From a checkpoint of a small sound classifier.
Model: 9.27M parameters, arch conformer, norm rmsnorm, activation squared_relu.
Training: 13500 steps, held-out accuracy 83%.
Rows from block 5 of a small sound classifier, named by matrix and row number. Rows with one number belong to one neuron. Each number is 128 + 32 x the weight over its row's rms, rounded and kept within 0 to 255. All counts start at 0. After the name is the row's rms in percent of the matrix's.
After each neuron's rows are labels from the 100 clips, of 14976, where the neuron reaches its highest value: "top examples" is what is common among them. Only what is clearly more common there than usual is listed. The data: simulated modem signals in the audio band.
# fc1: first MLP up (model.blocks.5.ff1.fc1.weight, 1152x192), inputs 128-191
# fc2: first MLP down (model.blocks.5.ff1.fc2.weight, 192x1152, transposed), outputs 128-191

fc1.646 061 [141 125  91 105 119  66 133 146  86 101  87 175 145 107 115 130 141 171 125 149 165 133 142 149  90 158 112 163 100 102 149 164 109  92 126 157 140  99  99 110 108  90  64 176 156 168 181 147 123  78 102 121 156 102  58  70 153 117 143 124 107 162 110 168]
fc2.646 056 [159  95 103 114  84 171 129 174 178  96 137 180 111 107 117 116 159 123 103 104 104  96 127 134 165 134 165 166 113 143 136 154 118 146 114 159 107 156 131  99 164 208 100 147 115  78 137 159 111 119 130 191  96 114  96  92  77 125 102 130 100  89 159 127]
top examples: carrier: 4.5 to 5.5 kHz; on-off keying

fc1.94 124 [ 84 136 103 121 136 150 128 158 110 132  95 134 133  97  96 122 119  81 170 114 155 104 101 104 140 186 106 128 167  96 100 136 143 138 150 106  68 130  85  97 137 136 128 199 117 138 106 150 168 127 141 132 191 140 117  42 131  98 150 144 138  70 104  98]
fc2.94 126 [112 152 199 129 191  82  87 136  98  32 117 144 165 118 150 160 152 162 113 123  88 142 132 185 107 157 123  86 117 144 171 121 148 100 144 134 147 147 151 135 107 155 147 145 110 156 141 149 141 121 203 186 153 150 111 156 154 180 134 116 137 100 177 150]
top examples: 800 baud; OFDM

fc1.432 087 [130  89 142 141 161  94 115 102 151 114  87 126 127 132 167 207 154 114 110 139 101 120 129 179 195  98  82 112 156 120 149 137 119 118  94  77 164 184 158 109 119 137 155 128 130 163 174 123 126 109 237 131 181 188 118 167 124 141  71 160  97 121 148  68]
fc2.432 103 [106 114 105 123 114 156  92 147 129 152 155 105 137 148  95 130 168 117  86 108 121 163 144  59  99  86  65 120  46 101 133 114 140 179 152  43 195 131  99 112 136 126 129 121  73 135 106  92  80 128 160 130 156 162 106 123 124 139 157  68 141 179 101 156]
top examples: carrier: 4.5 to 5.5 kHz; 2-FSK; symbol rate: 50 baud

fc1.583 046 [142 159 136 115 145 127 167 127 137 133 118 132 131 104  92 121 108 176 176 111 139  64 125  54 106 132 114 109 144 150 153 132 113  95 134 117  80 128 129 128 109 112 167 136  94 165 136 111 115 122 109 132 157  46 126 120 146 172 139 135 120 122 110  64]
fc2.583 049 [110 172  52  86 113 140 128 178 153 134 196  93 160  95 138 114 138 132 148 144 118 101 134 139 104 124 105 182 131 122 108 189 131 141 128  53  95 144 187 162 141 146 114 195 107 169 113 146 109 169  75  45 125 140 144 125 171  55 109 132  71 103 133 141]
top examples: frequency hopping

fc1.243 101 [163 119 119 159  83  97 136  90 176 128 104 124 184 129 116 128  86 116 105  95 132  81 126  86 109  88 164 148 124 114 139 149 164 126 126 118 127 112 107 122 155 138  65  22 139 105 104 110  76 140 124 157 174 141 122 116 100  96  90  71 163 159 113 164]
fc2.243 093 [ 93 169 122 131 133 113  96 128 151 165 101 104 192  90 124 103 110 165  80 148  82 167 172 101 135 163 152 132 164  99 151  83  97 141 148 127 109 105 191 125 152 131  80 160 135 163 167 145  94 160 126 135  78 172 120 159 189 191 111 107  85 121 186 104]
top examples: 800 baud

fc1.504 125 [142 118 149 143 107 130  95 167 143 166  85 117 150 121 101 127 108 182 122  60 111 134 201  68  75 147 119 126 122  71 158 112 140 126  81  92  61 153 138 126 189 129 125 182 163 158 150 180 104 148 106  74 104  31 147 135  53  93 123 183 138 109  50 109]
fc2.504 127 [ 94 104 140 123 112  89 120  83 128 152  78  87 120 148 185 124 145 105 156 125 126 145 183 161 121 141 133  95 102 109 170 121 125 119 118 142 152 136 133  63 103 131  92 117 133 103 141 171  88 119  72 162 163  99 134 144 123 184 198 163 138 139 149 162]
top examples: carrier: 4.5 to 5.5 kHz; symbol rate: 50 baud; frequency hopping

fc1.172 039 [192 146 107  89 110 153 174 179  85 146 122 132 135  97 138 150 133 168 158 161 125  98 129  80 175 130 121 107  82  60 124  81  88  94 114 140 112 116 137  71 173 112 161 126 136 113 120 129 129 130 157 131 147 125 199 109 101 103 165 122 198 129 175 122]
fc2.172 040 [121  88 117 166  85 115 112 121 169 120 125  98 155 118 153 182 137  88  74 139 106 173 149 136 152 140  97 121 151 112  79 169 134 152 118 138 116 114  76  62 132 117 142 183 114 131 184  58 163 115 115 118 204 129 132 146  74 121 151 154 117 138 114  75]
top examples: 2-FSK; 100 baud

fc1.123 111 [151  82 112  53 104 138 130 126 155 101 140  97 103 140 100 108 147 116 145 118  97 140 177 160  97 134 182  86 102 145 144  79  77 127 212 106 151 114 121 140 157 188 133 173 167 154  91 167 144  84 104 124  63 131 134  54 116 117 130 142  75 179 164 146]
fc2.123 110 [155  52 118 130 125 156 115 104 103  93  47 100  94 122 119 151 123 142 137 168 109 112 152 170 109 159 139 119 160  38  57 172 141 178 155  99 134 148 102 118 132  69 141  81 111 107 120 180 151  87 117  94 125 146 142 157 170 124 100 144 168 126 170 140]
top examples: 2-FSK; 50 baud

fc1.357 111 [122 115 168 198 133 122 133 119 106 127 129 182 137 157 105 148 108  90 147 160  28 106  91 148 178 153 152 149 115 104 117 109  79  80 106 107 123  74  99  76 112 100 158 132  88 101 159  96 195 113 133 124  91 160 109  80  69 147 157  87 121 113  69 142]
fc2.357 120 [132 117 160 102 176 194 120 150 148 144  89  98 126 140 115 154 118 121 101 122 108  98 132 118 132  97 147 198  65 115 139 149  87 167 109 148 149 131 125 152  95 175 120 137 124 130 178  92 121 136 133  95 119 116 166 141  86  69 121 116 105 143 195 180]
top examples: carrier: 4.5 to 5.5 kHz; OFDM

fc1.478 129 [116 122  73 143 101 161 126 138 190 125 133  77  98  63 132 114 153 141 133 198  92 154 186  43 151 167 116 111 168 109  97 108  93 127 113 117 161 130 140  83 103 129 112 168  55 146 120 137 139 101 164 112 146 145 128  85 148  80 187 120 164 108  93 158]
fc2.478 130 [158  97 126 131 108 167  93 143 138 102 166  76 101 102 135 178  84 122 124 125 130 142 128 177 127 126 102  75 108 126 129 114 121 199 140 132 202 105 113 128 136 142 138  68 185 131  98  84 106 226 140  88 162 133 120  97 162 123 111  98 142  85 155 133]
top examples: frequency hopping

fc1.253 236 [166 115 129 112  98 148 103 144 138  97 117 137 162 206 132 141 116 116 198 150  76 158 139 149 168 207 129 101 146  68 149 140 128 156 151 132 139 121  73 120 111 167 168  71 147 149 147 147 111 124 133 124 111 148 229 160 124 128 128 112 129  76 147  49]
fc2.253 201 [112 152 183 120 146 133 133  92 144 178 113 156 113 151 125 125 126 116 135 126 129 168 116 123 135 121 158 160  55  77 164 168 101 101 229 120 123 112 173 115 117 142 125 173  70 120 144 139 146  58 103 103 133  61 124  86 119 133 147 136 240 120 142 156]
top examples: 2-FSK; 100 baud

fc1.721 067 [140 143  88 119 142 202 148 101 115 102 135 119 170 111  94 106 119  81 129  88  92 105  92 122 158 170 115 148 167 145  76 150 133 147 135 222  87 178 132  66 140 113 119 134 153 109  94 161 132 153 163 156  95 114 203  72 166 106  87 141 131 131 100 138]
fc2.721 070 [156 175 173 117 120 120 151  90 123 146 164 138 169 191 152 138 140 113 158  92  63 144 102 103 111  77 160 142  91 123 119 103  56 108  98 115 110 166 180 120 134 130 149 130 148  85 129  82 142 102 142  75 118 105 124 124 108 134 125 162 136 120 102 125]
top examples: 800 baud; frequency hopping

fc1.17 169 [159 100 128 131 122 121 157 116 162 136  90 155 121 144 134 135 140 147 197 130 155  56  78  63 152 143  92 147  98 140 164 101 140 108  86 181 117  94 105 137 115  51 123 172 188 150  38 185 130  98  43 207 123  93 143  99 107 126  91  95 119 143 125 147]
fc2.17 154 [ 29 129  91 124 113 100 152 131 160 142 151 158 119  60 171 105 202  97  55 143  57 171 125 141 156  89 134  94 113 150 168 146 126 140 103 101 119 121 122 120 147 108 104 133 163 127  93  94 148 162 102  89 130 100 138  70 105 127 176 162 110  66 180 144]
top examples: frequency hopping; carrier: 1.5 to 2.5 kHz; symbol rate: 100 baud

fc1.744 140 [103 122 145  74 167  94 114 175  90 122 112 174 142 147  88 150 141 121 125  98 170 129 156 134 137 126 155  92 158 116 139 115 151 117 128  72  85  87 101  69 145 138 148 175 159 120  98 108 119 158 114 144 138 128 121  62 111 102 112 107 110 108 140 127]
fc2.744 149 [166 116 119 119 116 152 112 171 135  91  90 151 142 138 125  64 119 131 132 136 147 108  92 159 152  97 110 102  86 148  88 116 143 148 182 173 156  56 103 172 162 105  88 121 134 108 135 103 131 146 214 159  79 160 164 148 124 147 132 162  97  76 112 116]
top examples: 800 baud; OFDM

fc1.214 043 [121  89 143 183 145 159 147 175 158  81 136 151 151 127 107 155 114  93 155  75 138 145 188 115 137 134 141 104 139 153 163 110 179 170 161  35 117  97 186 124 118 168 112 110 116 147 193 134 166 118 165 160 136 100 166 172  98 130 126  98 119 157 121 136]
fc2.214 049 [149 149 127  97 145 131  72 141 127 116  85 123 141 104 114 117 151 108 129 107 144 125 125 128 134 177 165 119 125 103 123 141 109 116 106  85 109 124 149 121 163  75 169 114  71 176  69 134 151 152 139 100 152 164 119 134 153  91 148 165 130 145 110 128]
top examples: 2-FSK

fc1.695 041 [138  98 108 136  99  82  85  79 141 185 119 107 110 123 145 103 121 161 132 124 100 119 132 154 158 117 129 116  68  85 153 146 127  91 122  94 135 150 150 135  86 138  64 153 181 111 103 155  93 163 129  91  95 171 103  93 102 158 121  72  50 145 122 145]
fc2.695 045 [140 135 161 134  95  73 162 103 107 158 126 135 125 108 162 148 122 149 167 139 139  43 102 120 146 143 120 161 134  93 173 127 123  81 128 174 110  74 129  74 107  74 117 143 138 156 138 159 101 109  84 113 101 144 112 136  63  78  87 148 149  83 121 112]
top examples: carrier: 4.5 to 5.5 kHz; 2-FSK

fc1.187 033 [ 96 111  89 181 154 183 106 110 137 101 126 147  87  70 170 144 129 128 135 152 123 168 120  92 116 122 166 166 219  85 117 131 105  64  66 169 101 102 133 142 149 133 107 131 136 159 148 104 125  65 135 151 188 136 154 129 113 126 140 133 104 113  96  73]
fc2.187 038 [222 112 139 146 167 199  88 135 127  89 119 142 111 101  82 176 151 130 131 148 178 142 157  67 101 156  88 125 144 179  88  90 167 174 147  66 167 125 183  82 115 122  40 123 100 107 120 143 104 149 150 151  90  91 100  81 123 107 113 112 151 144 161 117]
top examples: frequency hopping

fc1.57 012 [ 94 130 169 152  65 119  95 133  81  80 100 199  85 143 109 137 155 133 102  61 217 135  94 123 110 122 108 151 123 154 145 156  92  87 115 101 103 108 144 147 184 162 160  99 137 158 113 114  50  97  87  72 103 117  72 105 126 113 133  92 138 134 117 137]
fc2.57 017 [142 123  97 117 125 193 143  87 166 132 112 161 168 175 143 116  65  98  76 122 116 126 172 148 160 113 150  69 106 127 130 101 117 171 149 100 108 135 131 145 102 145 125 126 109 137 159  91 149 114 125 170 172 120 174 105 174  97 160 137 133  35 178  92]
top examples: 2-FSK; 50 baud

fc1.138 029 [127 143 147 156  99 136 121 141 128 143 108 151 151 138 146  42 109 122 136  79 118 135 126 105  99 100  80 132  69 174  98 107 125  99 119 154 160  85 116 168 154 172  70  86 116 126 174 175 190  79  75 109 125 132  84  73 155 107  82 134 154  81 137  99]
fc2.138 029 [138 148 152  72 147 171 131 118 132 142 150 136 130  89  95 182 121 152 120 146 107 139 152 181  85 195 160 139  80 134 143  92 144  88 134 154 110 118 117 112 147  81  67 141 163 156 138 118 148 192 138 101 146 170  90 136 122 177 160 172 154 136 129  71]
top examples: carrier: 4.5 to 5.5 kHz; 2-FSK

fc1.269 095 [ 97 131 157 152 170  81  94  39 140 106 113  89 151 106  51 158 142 114 108 127 158 182 173  58  53 147 127 102 109  96 118 102 134  98 109 121 157 149 159 130 128  67  98 106 109 135 151 185  69 151 151 111 151 162 162 136 145  83 145  87  77 174 111 126]
fc2.269 095 [168  62 105 161 154 142 170 109 185 173 117 104 126  66 147 116 126 152 111 111 102  97 118 146 133 146  92  68 116 154 145  88 125  83 113 130 191 121 168 135  94 134 175 132  74 202  70 101 125 142  90 183 155  82 151  83 114 165 106 149 102 116 145 133]
top examples: 2-FSK; 50 baud

fc1.556 105 [163 107 135  72  82 144 178  83 125 126  94 100 107 159 132 107 108 159 180 136 158  83 164 139 147 118 197 140  82  57 103 121 169 115 132 140  99 139 158 132  83 106 128  62 174 159 183 200 135  80 161 146 101 149 129 161 125 167  62 152 118 155 130  81]
fc2.556 104 [ 97 109 137 138 142  53 126 118 175 153 145 181  64 107 111 112 102 137 120 104  92 118  65 142  79 170 105 145 150 104 127 198 141  73 104 106 135 120 158 163 117 149 122 144 148 124 144 131 114 129 133 118 122 100 180 180 185 140 137 128 120 138  93 189]
top examples: 800 baud; OFDM

fc1.375 041 [129 118 140 156 136 100 113 128 157 100 164 100 114 123 152 131  99 152 116 132 166  88  76 126 204 134 108 133 122 116 153  70 166  79  94 107 156 154 186  76 150 134  85  89 164 123 115  77  82 109 123  99 164 185 102 148 150  97 112  81 106 160 117 182]
fc2.375 040 [113  83 121 164 121 147 112 133 114 105  93  73 125 152  98 170 128 114  85 102 196 129 119 183 133 169  74 137  96  96 168 103 194 113  97 117  89 154  92 149  87  94 163 157 147 128 162 137  89 124 162 177 163  88 146  85  97 101 180  59 165 143 147 119]
top examples: frequency hopping; carrier: 1.5 to 2.5 kHz